config.yaml
arch: "edsr"
model: "image super-resolution model"
dataset: "numbers of one to four digits printed on busy colour backdrops"
train_examples: 147500
image_size: 32
crop_scale_min: 1
horizontal_flip: false
task: "super_resolution"
loss: "charbonnier"
scale: 4
norm: "none"
activation: "silu"
depths: [14]
kernel_size: 3
stem: "deep"
widths: [80]
residual_scale: 0.3
init: "kaiming_normal"
residual_init: "zero_last"
optimizer: "muon"
muon_scale: "spectral"
lr: 0.0081
momentum: 0.95
nesterov: true
orthogonalizer: "polar_express"
adamw_lr_other_params: 0.0023
grad_clip: 1.0
steps: 13000
batch_size: 192
epochs: 16.9
lr_schedule: "wsd"
decay_fraction: 0.3
final_lr_fraction: 0.01
warmup_steps: 2600
weight_decay: 0.02
adamw_weight_decay_other_params: 0
Rows from block 9, named by matrix and row number. Rows with one number belong to one channel. Each number is 128 + 24 x the weight over its row's rms, rounded and kept within 0 to 255. All counts start at 0. Numbers have three digits each. After the name is the row's rms in percent of the matrix's.
# convs0: first 3x3 conv (model.blocks.9.convs.0.weight, 80x80x3x3), inputs 72-79, a 3x3 kernel for each
# convs1: second 3x3 conv (model.blocks.9.convs.1.weight, 80x80x3x3, transposed), outputs 72-79, a 3x3 kernel for each
convs0.13 099:129130156141136173117116145139104120152111118169133119122141135113134126090113088162141139145141127127119111158149200130119153136123150129152165137131144136135176132141176103132167111123162139134137152130131121122107
convs1.13 111:119131109106122102106131107127124064125143088111142087107140137091115121119125136153138125150123105149104078151154147139139147109112132122140141106112126114108128117121100126126127104107125167132111177139118124125140
convs0.14 093:169117089143112112123134136112110113103107095126132110114143116118129123129155137155138177129125167135140164074110143103137172119136169164188203096104151054051094105091131107085109141110133103118114098118113125122095
convs1.14 087:127132107150138112191164129148108093147118120122114120137140130128122125150119113096082107115095119136119122133127121133122105163147099148160165140151153102110102120122120129145146152155133128088102148109116156124119
convs0.15 095:167173127114116113110106100095116135086113122137136129164160137149130125110110103123117104142106096116105083126091072088103093057079100125119089153146120158136088180162126152142116138141151159136117151131111126103100
convs1.15 083:153143160148144163101107126163148151127123145103098119184153133154145134122125108126127109113103107142109110151124109142128123160138116131134105119128111127134145124104118132116111109096086144127082142136109139149146
convs0.16 106:158155119159138108169154147124117136132125123142113118178151117157128105140110097106116126122133176157166194130140188123126191102109156079124130100140144085116120156151148149138140154142124152163167121101107105097081
convs1.16 100:093073098118114134160135117178177166169156144152125120150144129118116113139154142070089088104123110138136108138157165110138151118154163148131117120107109106111120101131133115136135112140141125123112137129135126129163
convs0.17 096:118113108120111109127125137118119137117133138127138108147126112140134114147158122099125123121133121124134117091075077107103108113117111154174166144160130165159102104112099106115122141137132149141116145144158123139140
convs1.17 097:126120110121122127103100095087117099109137108135152103142149158127123129133130128088132132110151122150196136122129172149144166144158175148121125101094108083089108106120129130122109168152121083120091084127101100140113
convs0.18 097:127119120127115125102112136111145184089143161073106153150149130143136127113119112103115132072087099086098088145114126144128129172144125190140105158139109149134091134124110125110111123118107175140117170131099160119113
convs1.18 089:082109105124126116156143126122158145114160149076121132131117111146099077153123097161154150146152147128136135100089140131117148112117141133101114149116127171130133138116115156141135137134143147128113150129118134127119
convs0.19 101:140145131118121108117112081136134114109107108096095098109144188101135171104123144083083144098090128105099129138151157123145139143175168072119138096121139101131145100122123131127104140161154110133174146137154136123136
convs1.19 093:159140099157138084144112061179182174168155141141122128101125164090128180107115158107135120108162155127161172118104105135128115139131101108130166115118132125119129123108120122132145134147155154148128096114107055101091
convs0.20 103:118120125117122114095112105145129101135132102147147139141114095153146121142165136127150180100117156102081128100101102126132096133128105142156151132141120101102096130126133102114125092106115085089126115100122147131128
convs1.20 098:123134158132129139151124121134144166118103123124099103108104102112124115136142115141149114101123101122138116078103096125135122137143133171177170139134125115110100119136135131148140116136138121109089149155133158146127
convs0.21 101:141131147118137140114122131146117067144114081117132141109155176100117124132124130165136099148140106135126117172142147167159155149136166123127153132143138143162157138152150117142134108128100127130100119108106102098084
convs1.21 095:108101095124127126117130127123110104109128128111133130156149167139126121130134129188148115152109099137098097091124126104121123116138145117109107145152159151178204130111110119115120096097099161134119160160148143178187
convs0.22 100:134138106122113101130108108129133136148148132133129119166109108137094095119104112118105129121118124132118110234141122173111104114096137117107116116121135095125138123124127116120125105119116130150114110141119089115104
convs1.22 096:134113103154136128154138119137127113137121104134128113152118074157140101146141111123136151147143160162140150146148162150135128127117098119143142095131148085128154116143123124150137124137136142174161122165169128167165
convs0.23 092:083095129098106134100137135077069071137124122131122125090077087125122118110101103120119151143125163123120136123120049121146099155166116140144139122121136101099148151112072124094077136108073125131093121139108117133157
convs1.23 103:110121146102126175099135197099110114136138141158155154107162145144156138118095089143113125124105140117106147113084096147117117170117115135168188102119144091098128187155141154140138143133132129123096087097081081117112
convs0.24 103:153125128122121142093108112163160148172162138134128108137136159123127168085109166139132125142117102156123130164178183125148161110143140149158156127118141133121131136153148129112129130117128132152155138170154165174160
convs1.24 101:141129151120121158108111155134125126129120115142141142090116142067092141088089125125150158115140128121151126152176168098116138078093133126123109131136121125135139094139165106145152119142128135140156115120135067087111
convs0.25 101:148152165145147134137114100148122102119117121114154156112126142115129141127142161082099069086096114092107104172180143148144096121100078170143121144105093123100112153147156129115128125106100181155107159125100147110108
convs1.25 091:155124096138110100133123124102111152112125158139146173120133145123136155106126146111135164145154170186179162186165153185145132153119117155149144131123125108100117153163176126133147100102117131102123135115155143119145
convs0.26 106:169126124160124106154132128161132088160115098163123084109111156106123143120118130156174123148142104155151109128117106132122100131112084129122116104126120101113119108134137108125130106125132100128127120131146129164154
convs1.26 094:193139109192122088170106084093117132116120111116118119159114094153129103158146113149126103118121108135119092188159136170141127146138158139122115156135099135128100121135170113122142098106117092092105112123122102120105
convs0.27 090:111127103087133116095115098148118091179169152144156155104126105132143138140138133079098138101115145115119177075095074148150123137127093142115091130121117139115101140176148142161156145160150107118116116133128115135132
convs1.27 091:162152144146141147126114116126092063123096062127111082130092107158112103141098088106147137112143150112147153116121154131123130157146128132124156131126149157154182124115132099090103137139142143136097131136119098113119
convs0.28 107:118106110136125122174163162066089062113113099133132125138118118136141144144142156161126111151133113141128136041089107065122147115148156137132150119129141093104111116115119112109117140135140133135147123110106105114130
convs1.28 099:096096103092109111101107104168171204121103124137126136150153182140143162165167161199144120150132144136127150106103101146125120187152142114135140112113113107107104135149175122130151106116132083092092087103110096124137
convs0.29 104:108106140114109138130136129095123145102123165080111132121127116123121108160151124147133178144116145155120159112145122123153127154131090134121106110142110133155152128136125108124137100110119120122108145153142171178180
convs1.29 106:139131118127127121130116097131136177115130175111119173150144152117115112129107086153116168155114137165092105077106093118113105163122136152126145143125139156134138135116131118115144102098134100104132119102121174148147
convs0.30 099:099115126145150144152132127151131143104095093097073081167153140115112097112138134137113132122123132153130127137138142127121131135120139167167140146145130136145138131150161112124144099117121118117104150138112146161111
convs1.30 096:109131142117125149152146177125132131130140139125125142135142128086101110153137175095120131080106120131146143121134115128116087130110095063078091096114115095120121110127128093119136090107127156135126153139115134151129
convs0.31 103:079049079094100112138149157107126118109121114136137148134144133154142136165128127112130122130112115149122131146122087129141108142139139130118110157139131161125127144164190149166193147131145104114094127137117155142133
convs1.31 089:133132133163156119151143097115129141137142132135149137110147146116121120153148141201133129192142135189150139149127157139123159143130171145111086162132102146121099129141130117122127090100116128114144170136138181138144
convs0.32 105:122116078137132094150146114096121144122135145112139147107102109125122139144138171121138128103127121097109100155140134162133124166155118106116146104108146103116162117130130109120138119133137084114100115134137094123153
convs1.32 112:128097077143132120145162158136129138111126127075108118094083067142125089135135122098122128129128148154122134119107120125118110130153137111135133133138137168168176118141148120123109126121099104115140132129150122127157
convs0.33 105:115152123091115090099096064140131146120142142087084090117124115126134126137133117102121144109125145113135154149122092122126108114148177100125140107137147102134121113126125091117141108117142122127124170158167164172172
convs1.33 090:163168161133138126116115100123130103117128105112121109124117100158148125148135124078096117070086116074081117143135119145139125158151145100111124120119116145141134106089084104106119151151175161141144161138148166151166
convs0.34 123:119146146103137130102124110164143120150131108159158129077069090100119127128135159137131125125136129126119124100119143091116148111125155083091090105110092082086072129123119140155137131142129126127150106104135090089115
convs1.34 131:132120106127126132108124147139117127128114118126120121059081052116142106108112070104118138129125133123111116138130099150141104139137107119121107122133126087092091099106101101115110094121110144158165114136141071083072
convs0.35 097:141140098123126123117139137078120132118123138115124129083114130114153155155172134121104085157126115178163162128166160144178142160190121126121106125128123123145122112085105147140133165142138099095118100122136119138144
convs1.35 090:116100098134126135135141149157140178099112161080103165089076100120102108148134129137123104127141131134174179107062055123105119145142161119123112131139144134133129125126126146140136129137130123121123121132153099131160
convs0.36 102:108148133126137110115119098124142146119116119120119118101086058103123104116142160107160135097138122119144112124093108139100113155140148097139168122149184149165178119117119135116100132109087110095104136146142142136163
convs1.36 101:158142147155123117144102102114148171110138154130145153112143173134148173136134171178155133182120097202112075124119119132141157143137150118143152098134154084127160106124114132158153132147138126135130119126117132139136
convs0.37 096:132110137128109126138123117106102089112119117133143135142118092145134098135114089123134147134153148145146138083105090107123103121132141164156166115131148119122143098102106116129126139148158124119098136144121115127135
convs1.37 106:127134147140154144126122101083117099108142142128166180152141122141114078152124086131150162086106110099106114130107103111104110068077109148154162119144159110140154127110105140133132150168162135140130134131124118121121
convs0.38 107:109088068105109100089096107115126125137145141110126117119124117125127115100098118180127126178145125160139115126116110123121113112118125157164176142141163134143154123122133130120127135127148144137162136137158115114148
convs1.38 096:083116095119137122125136129140139122138141133103119131121122135127111130131120139109116134113109119115095096142111079152115092150125118076081090087087098092094114117122134131120137108107125100109132104099120128113130
convs0.39 114:082113118104123124113127129122139122152142126151137112102098121143139135127138121165155177144149157115122142092098098126132120160162151111125128117142143143148174110113115122125124140134138073122149088130144069102107
convs1.39 125:161129120129099102138121118098114133114126136125137139137115104146128118156157161147128116132121123155137130105113111101137137122156144132144166128143171144158188120152173111141161094119122092106108075100110071110117
convs0.40 102:121147159086106131087125123157117140133134158120133149116174232085107138139144162149144104155133102147120113140145146154147129151138107094104127099123121097112132135143162116128170083124163123123156128125136149140139
convs1.40 115:139133132152162156151167162124135113127135121149150138107131140120151136115142110139108129156117132147115126124119125117088093139106131142144170137149184124135147135133141110114127114116126135120102142145131104121130
convs0.41 096:118123135142126134177172154118092084127125100161151135129121121107102117120125133097113141099146145101125108091092088104112096163129110174181175136124142083082093170138119134124107114119127156137125153132089150131111
convs1.41 089:146095091134102119138119148099096079143138107176171153162130101140129126147141167101123119111141139144164153116106106130131126127151154135161158113130114092110112143136155157134130146119109147127118126112099117121129
convs0.42 095:134130125110135144119133148129112125149143133131124117146124109156123126147133119167134146164134137116132133122123153091118122085118135111103082136096070152110088149162164129114123136115091161147131179159145191148138
convs1.42 099:137132141148130152152125145148133145144125126143134126089103109119102076108125114090124115087129125119172167135161146085135143101147166151161170151148147128146168135109092153138126150148133142097059151106072147124111
convs0.43 108:103093093139119126178158147178151129129124121116112116129135120139148120153144116142119126177132134178133145177149107142151144118131148126141127102131123083097135127121113118124132147148129121126108126119111127127106
convs1.43 107:131111114145123127130128136159137152138128119117119097117133151123132149146144164116136114114137109114150140114119166118112151134117132117145170128146168112129143107115110123124118140127118208137071213148081141096065
convs0.44 098:123119137103128128090135126111113125138139161151154181093148173113138179134134164076118132101133111135121102089123162109142145123122106076118148113132175113120151129131155115131149114129162125144163114125140116119112
convs1.44 097:094132172107140151114138132109123122154158147168170164079050093106118143116130145157133164149129155156115129097100121110119153127151170068118162087117155068088118108104126123136161122134148147162156098131127103144148
convs0.45 097:143126124146130122159145126105114138134116132196169138109136145087118142098117147108123150134120147121121144139113141120097114135132129137142124153136136145134104181163139129119123117116117141125137117104127100078090
convs1.45 097:131107091137131118131133121130120109150121096129095076135121099164147113121118091141125158139131162138128145113105123162150148141135148111110126118124128140154153115120158111120132120122110174166149146150145120133123
convs0.46 097:132129168113132162094125120139140131097113113100132125128144186108124154083086079133111120102116127108120101086114159098104136119070101104132119123139123152131088124156168100135136093128149135125097145130105116130134
convs1.46 087:082092130095115139092101107106123108125125110129113110146149127127158140107121113127158136156152127149106071128139145119141164123162171120137107097115107104117129122124137138135145118119138163165139139117094122092077
convs0.47 095:179163130142127108129127118096068046141096073159122082088103100109139124094098113107153126124155153105147139124134073143164115123116086091123151095128161122154160105129136118110116138137106120153151110146152071103135
convs1.47 094:120113128144106100140103098128148143156156113161171126138114118142116110099122131150091083125087085142107093141147149159152149148113105106113115119110109122126135110110112119127146121138153110107117119129150086111146
convs0.48 098:127131126126130128140141125129123149110116145080100139199148107151130114114100106118097114115111128117112139159124123124107113134116096125109138125124159167197200095112126111115129124144118106128133100136151076118149
convs1.48 108:101111117128143153117134144153131150141128135135125130147167147102112097120112099127124135121128130114130134137124121128116131121123144090068104119124159123138175129131107136141137141145153116129119133135146149143172
convs0.49 092:148133129149124132155140138206179130172138115162123094137107066120120089132120111124150125108143128115155125093101070140143106148142118132132139124126140125134146128110111155119110146113103090144145110144140085105097
convs1.49 089:149143148123120145107106135125131134126114097121117111110131157100128155107110110130134118110098090145124104166102077187127099174130098149134116145133125147141136135143146140131127154135131168158158128138138142158151
convs0.50 098:114114124128109086159128110108131135117102117161113118127150127117114099148153121139123138143119150134124156125089099111095134117134172090117117111110098129130107085099110095128127120138139108123160127140167153153179
convs1.50 102:121132113149149133149143133156137094144135098113120101107117127110126123098136115159101086170126111199162122117101118134129131123147137142143134136142126141148138153142139132141160121136152101109106124128130120114117
convs0.51 099:109110110109131136118142158117113113122121120123123109119151171125129152134129137134153134094114112071088109140143134131151149137149152130120158128109130139098103132131107117136101130142140091089142111106156080084125
convs1.51 094:130138119142138111144131084123139122117142131116122105136155135107129093114139118163170183120139169084114146087100102077111112106146143116130115128151137129141140129133127132124120128116107120120123132141132093129149
convs0.52 094:112127145090088131105127176128138162119130170086105138100095138106108123101112121144128096124132133109143137087088091116110139102122120144124093155126096160129085140142149123102093105094097121109139129140148156157152
convs1.52 098:124130137145148154125117136129113118122119117089121141164151131181166147129129109092100100104121113103140152112140110148182141124159120129108124137119136147133171124131150116125132114121117118137101097133098117174148